python train.py --arch="vit" --image_size=40 --translate=0.06 --bias="none" --width=128 --pooling="mean" --label_smoothing=0.1 --beta2=0.95 --shampoo_beta=0.95 --eps=1e-08 --precondition_frequency=16 --one_sided=false
Rows from block 8 of a small image classifier, named by matrix and row number. Rows with one number belong to one neuron. Each number is 128 + 32 x the weight over its row's rms, rounded and kept within 0 to 255. All counts start at 0.
After each neuron's rows are labels from the 100 images, of 14848, where the neuron reaches its highest value: "colour at peak" is the nearest of a few named colours to the mean colour under the peak. Only what is clearly more common there than usual is listed. The data: seven-segment displays showing three digits. In brackets: how many of the 100, against the usual share in percent.
# fc1: MLP up (model.blocks.8.mlp.fc1.weight, 512x128), inputs 0-127
# fc2: MLP down (model.blocks.8.mlp.fc2.weight, 128x512, transposed), outputs 0-127

fc1.414 [115 108 161 187 162  87 149 176 119 157 130 113 117 138 137 157 161 100 150  26 154 168 108 120 120 151 108 101 126 127 103 128 139 179  52 153  93 108  31 179 120  75 110 124 143 129 161  99 109 109 120 120 111 160 111 178 149  84 101 118 140 122 132 113 159 110 144 109 103 147 136  94 155 152  96 118 145 156 118 106  95 116 133 157 189 144  44 211  73 171 141 123 152 113 127 115  85 136 151 118 130 104  58 193  79 122 134  97 155 123 140 171 155 127 159 151 122 130 112 134  85 182 129 125 139 142  99  79]
fc2.414 [150 187  93 106  98 138 145 115 121 172  86 112 111 113 127 125  95 101 173 166 118 113  94 173 134  99 120  67 139 157 215 153 122  85 148 145 157 144 185 151 112 109 129 140 120 142 147 154 112 117 125 120 117 118 157 186 163 137  86  57 120 142 129 150 113 162 100  98 124 176 152  98  78 170  99 158  79 100 117 148 200 104 177  95  56  80  94 163 158 186 102 136 162 121 141 105  95 166 128 113 103  78  96 164 129 164 106 127 127 127 116  82 129 165 103 112 170 102 152 137 127  64 167  78 136 159 192 142]
colour at peak: green (29 vs 9.3)

fc1.348 [132 166 118 149 138 138 132 191 170  82 102 105 154 102 132 168 169 177 162 124 214 151 187 147  54 126 138 167 172  94  76 143 199 123  75  96 148 127 143 167 113 139 113 111 144  91 139 105  69  87 193 133  99 139  92  95  60 101 137 108 124 119 151 121 181 120 108 145 104 141 107 140 155  94  79 144 137 164 166 106 134 135 150 151  62 106 147 137 148 148 115 131 162 150 115 122  36 170 148 139  99  83 161 146 117 147  82  91 148 180  84 113 121 165 132 144 147 145 160 158 113 158 119 145 101 148 110 118]
fc2.348 [ 81 141 121  49 147 123 105  96 118  82 114 143  82 121 171 130  73 117  67 164 147 125 115  83 105 150 110  80 136 155 128 118  87  69 158 106 145 175 131 145 128 164 132 167 142  89 129 199 135 113  97  48 170 102 105 171 113 110 163 126 155  81 193 142  83 159 165  89 255 140  90 100  85 154 134  80 110 134 145 160 175 119 116  89 128 140 164  80 137 161 113  81 128 125  99 151 153 126 112 112 146 149 118 101 128 110  94 130 131 165 101 124 120 110 168 116 113 110 141 106 106 165 133 143 122 168 127  99]
colour at peak: black (29 vs 8.8)

fc1.100 [139  56 141 140 117 164  78 124 146 144 165 104  84 126 118 145 107 186  72 161 141 100 144 115 145  63  92 100 127 112 159  96 150 138 156 149 173 175 134 159 141 168 120 135 106 103 118 202 114 113 108 137 135 149 108 132  70 114 110 196  97  92 127 147 134 136 179  96 144 109 140 150 126 104 144 115 126 172 128 199 122 150 138  93  55 233  57 112  92 173 128 148 130 162 167 139 110 175 114 115 120 137 121 141  96 122 113 163 116  90 176 155 155 133  81 121 144 150 149 147 140  62 104 112 176 149  98  76]
fc2.100 [116 139 101  72 105 128 145 155 103 111 105 123 177 120 144 158 126 113 168 172 121 107  91  88  97 163 151 159 110 189 114 155  87 117  94 143 133  80 128  90 148 108 138 164 106 175 171  43  84 100 112 162  86 109 134 166 169 102 168  94 127 179 118  82 154 157 136 144 123 173 136 116 116 222 163 128 145 180 161  84 105 141  91 157 123  61 165 128 126 147 141 149 138 132 112 157 116 124 152 155 114 154 152  88 121 163 136 131 131 130 110 142 145 162 149 209 153 142 166 148 119 189 215 162 173  89 148 156]
colour at peak: blue (36 vs 4.2)

fc1.138 [110 121 133 128 174  73 119 124 127 134 157 129  96 189 126  83  86  89 130 101 143 120 140 153 164  89 103  98 163 116 123 124 122  89 158  84 147  78  61 162 116 106 175 125 134 126  98 150 136 119 143 190 137 122  85 178 166 174  84  72 165  89 157 141 104 148 135 168  60 125  88  97 165 196 138 148 167 140 158 179 149 199 135 112 102 100 120 145  71 121 114 127 156  90 126 108 136 114 200 128 153 141 176 114  93 115 147 188  60 166  84 116 155 169 142 150 164 143 179  93 125 122 144 157 130 128 165 147]
fc2.138 [ 83  90 107 126 135 148 117 132 129 124 110 149 102  97  82 147 170 155 185 179 119 111  79 107  71 142 130 127 132  89 137 121 133  95 119 159 128 105 114  98  79 126 140 114 159  95 166 121 126 147  60  73  91 129 133  29 120 127 126 158 126 107 106  75 151  88 146 132 162 151 114 117  87 119 139  54 112  89 130 103 125 122 107 117 164 117 158 168 174 123 128 192 118 172 153 121 127 124  55  99  64 110 120 171 218 180 138 116 201  96 153 170 188 136 131 163  95 126 142 120 156 128 123 123 121 109  72 106]
colour at peak: grey (73 vs 32)

fc1.223 [117 145 109 143 164 119 139 137 137 138 146 183 129 100  31 142 127 109 175 124 126 138 174 116 150 147 131 153 107  96 143 137  97 166 145 145 155 168 112 121 134  80 109 117 160 197 138 158 171 113 158 213 120 124  90 151 165 137 155 140  81 123  88 134 150  61 142 148 186 120 173 178 143 160 213 131 139 125 114  86 108 105  84 101 162 106  82  85 138 151 181 138 152 120 129 201 128 142 154 152 183  81 153 105 166 166 104 138  81 128 136 104  91 109  99  89 199 103 116  96 111 105 127 111 127 174 159 113]
fc2.223 [145 139 101 139 114  86 133 122  82 125 120  98 167 160 151 119 160 109 178  88 102 148 157 135  86  90  86 102  93 177 147 131 165 150 148 143 163 147 155 164  58 183 111 126 116 119 142 127 170  90 189 182 134 111 124 120 122 156 136 143 143 116 154 148 140 150 141 104  92  73 148 142  69 157 112 112 132 159 107 155 174 176 177 107 137 126 135 100 118 201  61 192  82  95  62 122 121  98  92 105  96  95  66 138  98 110 173 183  98  89 135 123 113 138 157 148 122 173 140  81 118 128 139 106 137  73  93  57]
colour at peak: brown (67 vs 30.4)

fc1.479 [104 155 146 125 110  89 126 111 166 124 119 137 118 184 139 180 138 131 175 198 161  93 142  79 141 119 132 116 138 165 110 135 150 150 125 132 161  85 128 165 124  81 123 135 170 186 176 124 194 147 159 120 124 124 110  80 150 123  65 110 118 138 107 163 146  77  70 147  81 163  81  99 131 120 139 112 104 114 142  97 115 121 111 180 108 129 112 142 120 110 119 128 100 127 118 159  99 102  37 199  81  69 154 145 159 150 125 171  67  88 146 112  71  84 100  80 111  80 113  84  53 106 127 121 139 129 185 121]
fc2.479 [140 101 113 134 101 109 164 107  87 124 165  70 107  69 193  81  97 125 123 109 141 106  93 183 142 130 157 103 152  91  98 147 110 155  97 116 117 166 113 111  83 190 109 140 174  56 111 116 142 146  96 139  93 155 134 189 124 142 161  93 202  72 131 140  64 185 155 130 110 119 189 136 158 137 142 110 133  79  97 147 142 145 126 118  94  99 160 114 157 152 156 143 111 134 145 107 131 118 119 117 164 156  75  80 148 132 122  97 196 152 168 151 122 140 114 111 124 155 157 197 164 135 140 150 127  33 135 183]
colour at peak: brown (67 vs 30.4); red (25 vs 2.3)

fc1.202 [138 117  58 108 116 132 151 106 111 163 170 129 176 116 131 159 117 157 157 132 165  94 103  95 159  90 113 131 116 127 126  95 104 152 138  69 182 124 151 129 123 171 148 134 214 115  82 163 163  85 135 149 107 154 205 169 103  76 150 116 162  72 161 172 135 148 154  90 114 133 185 160 115 138 197 152  89 118  94 148 166  86  88 155  90 104 123 156 119 143 162 164  85 138 108 110 238  93 113  83 154 132 116  99 102 187 140 111 134 137 164 145 181 115 114 147 123 103 156  93  97 111 102  99 141 107 120 132]
fc2.202 [136 130 171 127  90 138 124 149 184 130  80 143  82 152 107  85 146 116  80  62 108 122 146 163 104 167 116 140 137 141 145 164 141  87 136 129  95 159 137 144 170 120  84  76  48 161 197 105 123 173 105  89 132 128  61  84 158 138 133 101 145 189 103  43 155 176 114 155 116 103 103 100 144  82  72 113 180  99 189 102 136  81 140 139 148 141 140 120  99 117 110 123 182 130 125 117  71 139 128 145 111 122 108 133 166 111 172 170 145 138 109 150  83 135 161 121 114 173 129 171 171 146 188 162  95 170 143 125]
colour at peak: blue (25 vs 4.2)

fc1.289 [111 162 149 172 142  48  82 128 149 101 125 132 160 139  66 139  92 142 161 107 170 141 158 108  84  97 125 138 115  91 168  69 112 166 159 129 139 134 155 151 109 103 171 128 120 171 109 104 150  87 139 138 114  90 132 118 172 134 145 162 121 105 113 139 187 103 178  92 197  87 177 147 142 145 159 103 157  94 128 100 178 128 122  92 182 131  94 145 146 128 119 154 114  97  77 156  91 119 137  91 147  98 164 116 111 121 130 131  45 136 109 108 122 160 107 124 129 179 147  35  45 127 117 117 188 161 165  81]
fc2.289 [159 129 123 118  86  70 146 114  93 121 122 113 135  96  89 123  93 141 148  85 116 170 160 121  67 110  51 138  92 153 164 121 116 112 131  92 173 168 166 143  99 182 122 137 179 100 141 152 146  76 120 149 117  97 123 165  98 128 156 147 104 128 126 116 110 155 195  98 111 105 172 183  93 132 177 177 117 143  91  70 192 114 143 116 157  95 140 153 130 153 130 157  92 107  61 112 157 162  99 117 107 132 123  83 131 148 151 111 133 100 154 113 114 148  71  95 153 202 141  67 112 136 154  32 135  98 120  74]
colour at peak: pink (29 vs 6.5); white (27 vs 2.2)

fc1.17 [142 127 201 174  93 182  88 173 126 113 132 126 179 109 133 139 111 125 109 144 110 100 172 146 129 132 181  97 147 124 122 165 152 159 159  96 141 146  64 110  56 157 169 112  92 104 154 138  97 156 144 141 114 159  84 149 132 191  87  67  83 127 120 184 140 109 142 120  79 144 140 113 124  97  80 151 141 169 129  94 139  42 126 153  84 122 120 156  84 118 100 145 144  94 162 134 143 104  70 108 154 129 116 111 152 111 160 143 139 149  77 161 159 189 115 146 109 194 201  84 189 146 163 118 146 135 108 110]
fc2.17 [126 145  78 131  50 126  97 141 141 110 139 106 103  92 146 160 167 125 108  95 175 129 152 128 148 163 147 132 110 150  85  43 151 108 134 116 135 101 157 131 146 115 125  37 117 138 131 120 126 178 133 163 113 159 123  64 114 122 143 112 165 142  69  89  75 185 105 126 148 155 106 153 148 141 141 137  51  68 135 111 157 148 109 157 119 109  74  82 144 170  89 169 110 134  99 118 114 180 152  60 105 125 147  94  82 138 114 157  69  90 152 145 104 124  81 103 115 120  68 161 100 207 126  95 116 126 109 159]
colour at peak: black (31 vs 8.8)

fc1.54 [ 76 150  84  67 135 105 162 122 133  98 125 155 109 147 173 192 122 107 147 154  96 125  37 153 128  85  86 111 126 131 143 118 176 168  84 135 137 171 148  63 118  99 120 113 150 150 153 120 121  85 122 130 161 124 156  93 115 149 148  94 190  98  72 145 146 133 173 128 135 129 134 138  91 139  77 187 118 137 155 172  68 150 132  95 149  97 128  52  67 141 202 103 134 100 116 107 114 140 106 125 135 149 144 142 137 129 103 136 100 145  54 123 127 101 157 146 159 199 131 159  74 125 186 115 171 146 112 174]
fc2.54 [160  89 188  75  86 113 104 170 124 210 153 138 131  78  90  73  59 135 170 154 184  96 107  89 155 116 157 134 156 158 130 128 183 140 173 164 149 166  83 111 136 129 130 185 147 122  86  88 133 160 108 144 131 132  99 137  95 143 160 129 130 137 117 130 167 110 105  74 123 105 140 132  78  81 121  79 202 102  96  85 121  64 156 166  63 132  83 158 133 145 122 122 128 112  89 117 165 131 141 129 158 123 122  58  60 174 132 138  89 113 164 166 147 128 167 157 120 141 138 127 147 118 112 153 113 115 172 121]
colour at peak: orange (28 vs 1.5)

fc1.427 [ 55  86  88 136 115 119 101 137 177 123 125 147 127 158 142 136 142  74 165 122  83 136 113 123 125  91 170 128 181 124  91 130 151 141 168  72 135  92 182 151 165  97 111  94 181  85 113 105 164 177 146 168  92 177 133 144 124 198 114 133 170 102  79 150 137 129  69 108 151 159 167 127 133 190  73 124 157 110 115  97 136 105 154 135 128 204 145  85 175 170 131 142 106 130 207 147 112 137 146 135 158 113  98 147 159 146 104 102  81 192 114 146 109 124 157 115 104 162 193 103 132  99 201 141 129 126 142 137]
fc2.427 [189 179 162  68 122  39 111 121 109  97 155 169  88  48 125 143 113 110 125 140 113 149 134 137 104 124 159 194 142 132 147 107 160  96  67 138 124 141 175 114 123 127 145 164  78  93 151 156 164 128 125 126 144 114  70 125 129 139  98  98 108 155 169 107 164 182 196 105  81 157 160 163 128  99 146  84  71 127 106 160 121 121  79 169 121 104 128 116 117 145 104  73  79 122 112 151 123  83 147 147 147 190 185 128 120 121 136 136 119 143 157 127 154  89 103 122 109 177 149 183 148 145  85  94 184 121 159  76]
colour at peak: grey (68 vs 32)

fc1.110 [117 153 145  96 175  70 114 163 177 102 187 134 111 156 125 112 104 133 124 125 169 141 158  89 115 162 130 193 154 110 164 149 104 218 134 125  77 134  85 144 122 165 149 147 115 108 117 118  77 136 171 124 108 126  95 108 141 141 128 115 138 106 135 126 153  70 164  91 192 100 175 180 112 142 168  97 107  93 151 119 134 111 169 114 149 133 140 123 131 102 134 116  90  88  75 186 120 192  68 138 186 148 139 157 116 137  87 133 164 114 151  90 113 198  89 125 222 117 161  73 129 129 116 100 165 153 148  98]
fc2.110 [145 122 117 120  60  88 148 174  90 113 131 154 147 117 142 110 197 107 122 124  87 106 122 122 108 116 110  97 166 163 125 155 159  82 174 124 179 125 208 137 126 104  62  56 105 167 151 113 138  93 165 109 149 133 140  82  75 132 133 131 126 116 139 140 134 157 123 174  75 166 102 110  94 147 137 167 170 159 136 128 169 104 107 137 112  97 175 161 123 170  48 118 168 186 131 170 131  31 141 129 100 117 171 109 106 107 139 126 134 114 134 145 139  87 110 108  95 181  42 151 125 107 146 150 147  95  97 160]
colour at peak: brown (94 vs 30.4)

fc1.418 [146  92 139 100  79 173 139 167  98 135 135 137 130 153  57 142 153 126 116 100 135 126 192 188 190 136 129 143  99 141 217 154 177 145 142  76 116  99  61 120 183  92 111 151 115 135  74 197  94 159 185 109 170 115  85 112 136 120 142 109 166 155 112 145 123  84 174 132 158 141 171 148 116 188 159  73 107 166 106 175  92  95  85 165 108  69  83 113 117 119 106 155 115 102  97 148  95 107 115  75 102 157  98 152 151 132 117 121 134 104 151 107 112 144 161 170 103 115 119 152 149 169 123 134 111 154 162  91]
fc2.418 [ 83 136  95 122 127  57 159 138 106 155 149 102  84 104 105 132 127 106  96 145 164 140 106 139  86 120 166 129 155 112  61 140 170 129 163 143  53 157 121 120  98 131 119 130 175 151 158 141  96 133  83 204  55 143 140 106  95 107 114 180  94 145 177 191 118 137  82  90  66 121 126 147 182  89  59 123 173 100 147 119 155 108 205 129 152 168 129 126 181 169  96 146 177 124 159 115 131 174 117 125 124 124 178 143 109 102 127  63  91 153 134 126 132 113  97 183 128 180 104 162 129 122 138 108 141 156 133 139]
colour at peak: black (31 vs 8.8)

fc1.78 [ 74  91  65 164 150 134  71 154 180  99 157 106  62  95 137 160 116 106 141 149 101 115 140 158 137  95 112 146 154 102 152 103 171  84 166  96 167 133 154  98 182 131  65 138 171 125 138 140 155 169 160 205 102 135 159 163 139 137 187 137 167 146 118 155 145  88  77 126 121  68 138 139 163 184 180  72 130 171 128 160 131  96 137 133 197 109 168  92 118 136 182 115 157  67 111 122 168 129  86 117 162 131 130 126 124 141 171 155 175 123 133 128  66 101 138 137 132 111 124 179 147  87 152  90 126 134 102 148]
fc2.78 [116 120 108 179  51 157 142 117 164  83 116 122 154 105 113 106  91 111 158 194 104 114 117  35  96 110 133 129 124 150 211 138 153 131  97  84  85 101 120 126 118  83 109 127  93 111  94 141 136 104 101 176 109 143 161 105 104 118 115 105 200 120 138 132 104 119 117 154 117 124  91 141  59 153 121 110 136  70  93 147 141 141 139 153 125 138  99 171 166 165 172 162 108 147 109  49 105 171 129 196 155 158 102 134 108 144 120  96 101 185 168 143 165 109 146 141 175 158 135 102 130 122 113 131 123 153  30  86]
colour at peak: grey (78 vs 32)

fc1.276 [162 140 163 131 146 139  29 106 137 139 141 117 165 147 144 186  90  91 189 170 125  94 148 160 119 136 161 126 132 160 152 117 139 162 194 135 109 118 121 109 163 156  92 112  72 143 161 179 110 111 144 133 159  76 142 147  96 118 128 125  92 138  86 140 128 117  84 199 114  72 199  76 111 119 121 140 159 231  96 150 129 123  88 124 154 172 175 143 119 106 126 133 146 155 106 148  86 119 107 138 135 137 125  83 132  89 176 132 123 141 135  96 164 147  63  74 171  97 128 187  90 142 152 130  86  90 144 137]
fc2.276 [ 94 155 119  84  71 143 114 159 156  83 140 124 145 147 149  77 147 124  91 103 130 108 130 121 108 151  74 159 119 123 159 140 114 135  82  88 181 116 176 171 140 156 140 134 137 113  95 132 125 118 126 129  90 109  74 139 168 122 115 186 117 118 130 154 162 108 161 136 152 139 117 118 107  96  77 124  39  87 187  84  71 172 172 125 112  40 140 143 129 135 120 134 135 109 185 100 120 110 148  56 130  92  94 203 114 112 108 160  73 105 146 137 120 113 161 200 163  78 140  98 197 120 120 129 159 108 158  95]
colour at peak: brown (61 vs 30.4)

fc1.507 [107 160 117 129  92 131 104 146 151 172 136 178 155 149 125 173 130 161 138 114 120 153 136  78 177 132 125 103  34 123 186  63 128 105  88 108 109  87  92 176 133 177 155  69 101 118 130 152 135 144 112 184  95 130  97 136 162 147 122 140 131 104 153 159 111  67  73 152 108 134 166 141 206 161 176 134 170  83 163 110 173 130  95 103 200 165 129  95  81 142 168 139 134 126 153 160 135 160  69 166 140 145 122 114  92 131 106 119 123 179  96 121 171  82 134 154  94 102 141 179 174 104 142 133 140 156 122  85]
fc2.507 [155 154 141 146 175  76 172  70 170 109  42 107 107 142 143  80  89  99  99 149 127 142  75 121 122 126 137 125 153 135  85 123 115 168  95 129  82 120 124 100 177  74 127 160 177 118  67  88  92 109  85 108 179  96 168 111 116 126 128  93 138 122 175 122  65 128 190 157 120 117  80  79 125 137 135  75 126 171 125 146 131  62 122  63 113 130 170 127 122 106  89 135 130 130 106 132 149 100 146 134 178  93 122 109 105 133 140  45 139 111 163 140  85 138  91 169 166 146  87 117 102 136 113 176 144  64 133 118]
colour at peak: blue (31 vs 4.2)

fc1.491 [150 144 145 151 149 192 144  81  60 137 102 103 100 153  95 119 111 106 159 175 140 154 175 162  86 160 109  90 108 144  75 141 163 131 177 183 113  96 108 133 100 130 134 105 103 122  97 170 183  89  86 162  85 140 112  80 151 107 109 176 120 124 166 169 115 180  75 154 111 134 179 117 135 200 119 164 132 122 103 137 158 135 193  89 167  99  83 162 146 135  94 143 205 102 158  95 106 125 121 114 114 133 181 170 141  88 167 128 138 119 138  88 137 117 125 103 135 160  76 134 161 113  60 150 102 106 181 104]
fc2.491 [116  86  92 135 129 159 151 146 186 132 122 121 135 115 141 143 153 130 105  93 104 129  81  74 136  79 123 189 145 163 132 149  76 137 117 124 135 142 109 125 114 104 103 150 137 141  79  95 118 202 160 110 163 137 153 152  98 113 145 120 146 116 139 141 198  67 197 102  91  87  97 139 147 118 109 107 147 111 175 143 111  94  92 133 109 154 119  45 138 148  58  83 102 105 136 122 155 168 139 131  74 169  88 104 148 134 126 142 120  86 118 165  82 132 112 150 127 103 179 138  61 103 251 179 137 115 130 144]
colour at peak: black (30 vs 8.8)

fc1.266 [ 75 130 132 106 162  90  53 142 116 170 134 175 171 160 127 124 120 127 179  58 174 102 191 160 125  88  77 137 153  89 134 141 143 212 114 147 112 137  96  82 174 187 139 133 134 136 127 118 123 197 124 163 123  87 125 129  96  88  88 152 118 139 157 139 161 100 103 185 165 119  70 111 144 156 172 121 100  99 137  73 125 169 115  93 146 140 175 138  86 144 166 121 110 178 133 157 127 162  95 152  98 152 153 166  75 153 116 168 154  99 131 149 114  42 134 169 135 150 130 113  89 139 114 100 136 111 127  98]
fc2.266 [193 102 129 141  87 156 205  95 146  91 150 108  74 127 157  97 178  92 133 174  65 146  91  91 159 134 195 134 115 135  98 105 129  83 123 140 181 134 166 117 161  92 112 102 154 107 131 149 121 141 154  77 115 164 100 209 108 151 124 144 128 154  96 129 135 160 123  66  84 138 130 137 121  67 104 143  99 108  95 171 153 140  87 161 121 103 124 125  92 144 117 147 127 117 123 105 120 131  91 195 144 143 112  76 215  96 150 111 107 151 185 172 108 128 118  86 136 146  74 173 120 117 148 112 126 184 158 174]
colour at peak: blue (26 vs 4.2)

fc1.402 [107  97 136  85 122 169 160 131  93 115  74 143  80 158 152 145 100  73 143 155 163 139 116 144  83 190 135 107 149 152  87 153 156  95  96 142 146 115 102 162 125 110 180 113 150 133 113 152 148 199 190 143 109 132 161 220 101 179  72  91 175  95  97 147 121 148 132 157 145 170 122 123 158 112 154 135 121  96 182 130  84 136 111 211 132  94 143 110 102 104  93 126  78  87 196  94 197  88 121 165 125 143  86 140 175 115 118 112 166 187 146  98 143  81 122 159 114 145 140 102 136  98 118 148 129 101 122 121]
fc2.402 [169  97  84 132  64 129 105 106  71 165 137  84 130 110 101  70 167 122  53  96 153  93 131 159 143  94 127 108 167 135 159 110 132 106  96 116 162  90 168  98 184 157 120  97 141  63 158 127  48 110 110 113 183 156 167 137 137  97 171 154 124 164 185 149 139 140 109 119  75 131  72 113 146 120 101 184 130 170 104 159 167 145 158 111  28  91 152 186 127  98 167  97 143 165  84 130 115 130  99  95 139 130 130  92 125 149 173 148 129 145  94 187 120 144 122 141 114 147  99 123 100 142 126  92 144 142 138 149]
colour at peak: red (57 vs 2.3)

fc1.190 [148 128  58 128 141 109  43  98 104 104  73 176 104 165 120 153 152 128 113 204  86 123 100 109 108 166 176  90 122 122 161 184 112 142 110 107 168 122 164 108 130 138 110 180 180  99 139 101 141 109 129  52 112 124  87 147 135 116 127 136 109 136 149 203 124 105 156 143 171  83 142  69 161  99  92  90  90 125 175 117 187  73 183 165 161 117 106 145 141 168 130 114 168 136 103 141  66 130 166 136 162 135 146 118 125 105 143  85 143 121 152 130 110 107 199 157 116 135 142 175 143 173 174 109 101  99 144 110]
fc2.190 [111 146 167 132 131 123 205 131 100 174 180  90 156  83 126 102 109 108 106  48 175 132 138 173 139 105  69 149 127 173 137 135 111 106 180 131  89 137  86 125 127 148 123  79  86 106 104 139 110 140 120 179  99 120 153 140  97 151  88  92 138 144 160  57 146  91  97 108  97 166 155 113 119 172 155 105 123 127  94 142 157 175 124 121  85 154  99 156 176  91 127 114 100  98 130 147 238 137 110 132  61 142 120 146 126 135 103 151 142 161  90  77 166 141  77  64 163 140 102 121 104  72  88 162 119 134 143 124]
colour at peak: green (25 vs 9.3)

fc1.318 [129 136  97 131 124 143 110  95 166 141  88 156 101  90 152 165 156  70  90 127 105 207 121 113 151 128 125 148  92 114 101  61 128  69  50  97  70  98 107  94 139  98 100  88 149 129 104 111  92 122 124 154 116 109 141 180  83 108 102 110 138 152 127 196 140 160 130 153 133 150  79 170  90 205 128 132 145 134 176 130 152 156 144 140 133  61 127 130 116 144 119 128 100 152 161 116  34 118 136 150 196 108 125 110 176 160 198 142 116 128 125 157 162 188 119 121  93 164 105 138 126 160 136 161 182 112 132  89]
fc2.318 [123 183 127 150 172 137 148 152 103 120 138 142 147 133  57 125 144 131 107 124 130  99 123 160 148  69 130 117 141 124 103 135 110 159 131 131 209 176 214 112  76 146 148 117  86 146 133 115 135 138 150  57 139  97 118  77 107 107 162 127 155 162  89 109 120 131 116  94 168 141 116 125 175  42 189 166 142 161  97 111  87 154 100 101 114 202 191 107 123  87 116 145  67 138 190  89 137  99 151 114 145 180 182 112 198 120 146 134 143 131 105 211 119  99 104 124 123 130 118 139 109  89 117 120  90 126 124 117]
colour at peak: grey (60 vs 32)

fc1.90 [170 119 144 121  91 131 141 175 116 148 118 180 156 177 120 160 118 161  77 143 151 146  97 108 201 102 108 168 118 128 164  98  98 164 116 129 172  59 111 162 169 168 143 155 155 148 124 177 149  80 181 157 124 126 162 156 134 159 140  82  93 146  97  85 154 116  84 105  96  82 109  79 145 151 116  84 155 184 169 136  89 150 131 145 159 113 187 107 198  51 143  77 163 130 115 126 142 129 147 121 106 138  83  98 124 145  85 155 129 123 149 141 183 144  83 114  96 165 127 165 146 138 175 169 183 172 118 143]
fc2.90 [178 125 152 132 130 159  91  97 154 104  92 178 136 162 178 130 104 125 148 133  63 186 136 111 100 212 154  92 119 131 106 128  55 113 161  91 102 119 128 115 136 112 114  94 107 107 156 154 146 141 148  91 137 115 128 165 165 105 115 184  71  76  57 117 187 127  60 115 156 102 165 103 135 118 169 135 107 121 153 125  89 123 134 178 157 126 146 100 130 128 132 140 124 196 148 166 144 121  85  86 168  71  93 181 149 143  52 117  97 114 125 159  92 212 119 115 114  82 115 133 154  95 118  97 127 154 135 130]
colour at peak: grey (61 vs 32)

fc1.22 [140 152 111 126 133  96 118 185 162 135 142 149 136  85 169 138 139 104 132 137 167 169 182 116 134 142  98 108 127 170 157 138  93 228 150 134 116  86 100 120 134 109 131 178 104 141 130 154  58 124 117 132 137 135 168 136 117 129 136 183 118  90 216 102 113  71 169 161 136 155 118 120 103 145 186 138  88 148 122 103 143 127 155 125 122 143 181 130 135 167 119 184 106 188  98 142 160 110 180 128  94 195 154 158 144 167 119  57 149 130 105 163 167 105 177 166 124 144 159 149 223 151 115 133 163  93 114  92]
fc2.22 [110  87 114 134 120 103 135  65  85 143 120  97 115 118 163  75 122 146 140 117 151 144 117 130 151  92  94 143 113 144 120  97 138 167 117  43 191 112 175  95 134 142 100 126 244 127 158 140 142  95  88 136 130 136 142 157 162 130 142 137 123 138 103 125 128 165  78 100  99  98 139 114 106 147 146 169 154  93  62 184 127  88  98 171  88  71 129 152 117 133  98 137 107 121 152 158 113  85 163 173 104  70 119 107 116 156 130  98  97 161 122  68 119 131  45 123  86 121 128  60  74 147 143 102 140 124 110 196]
colour at peak: blue (53 vs 4.2); black (29 vs 8.8)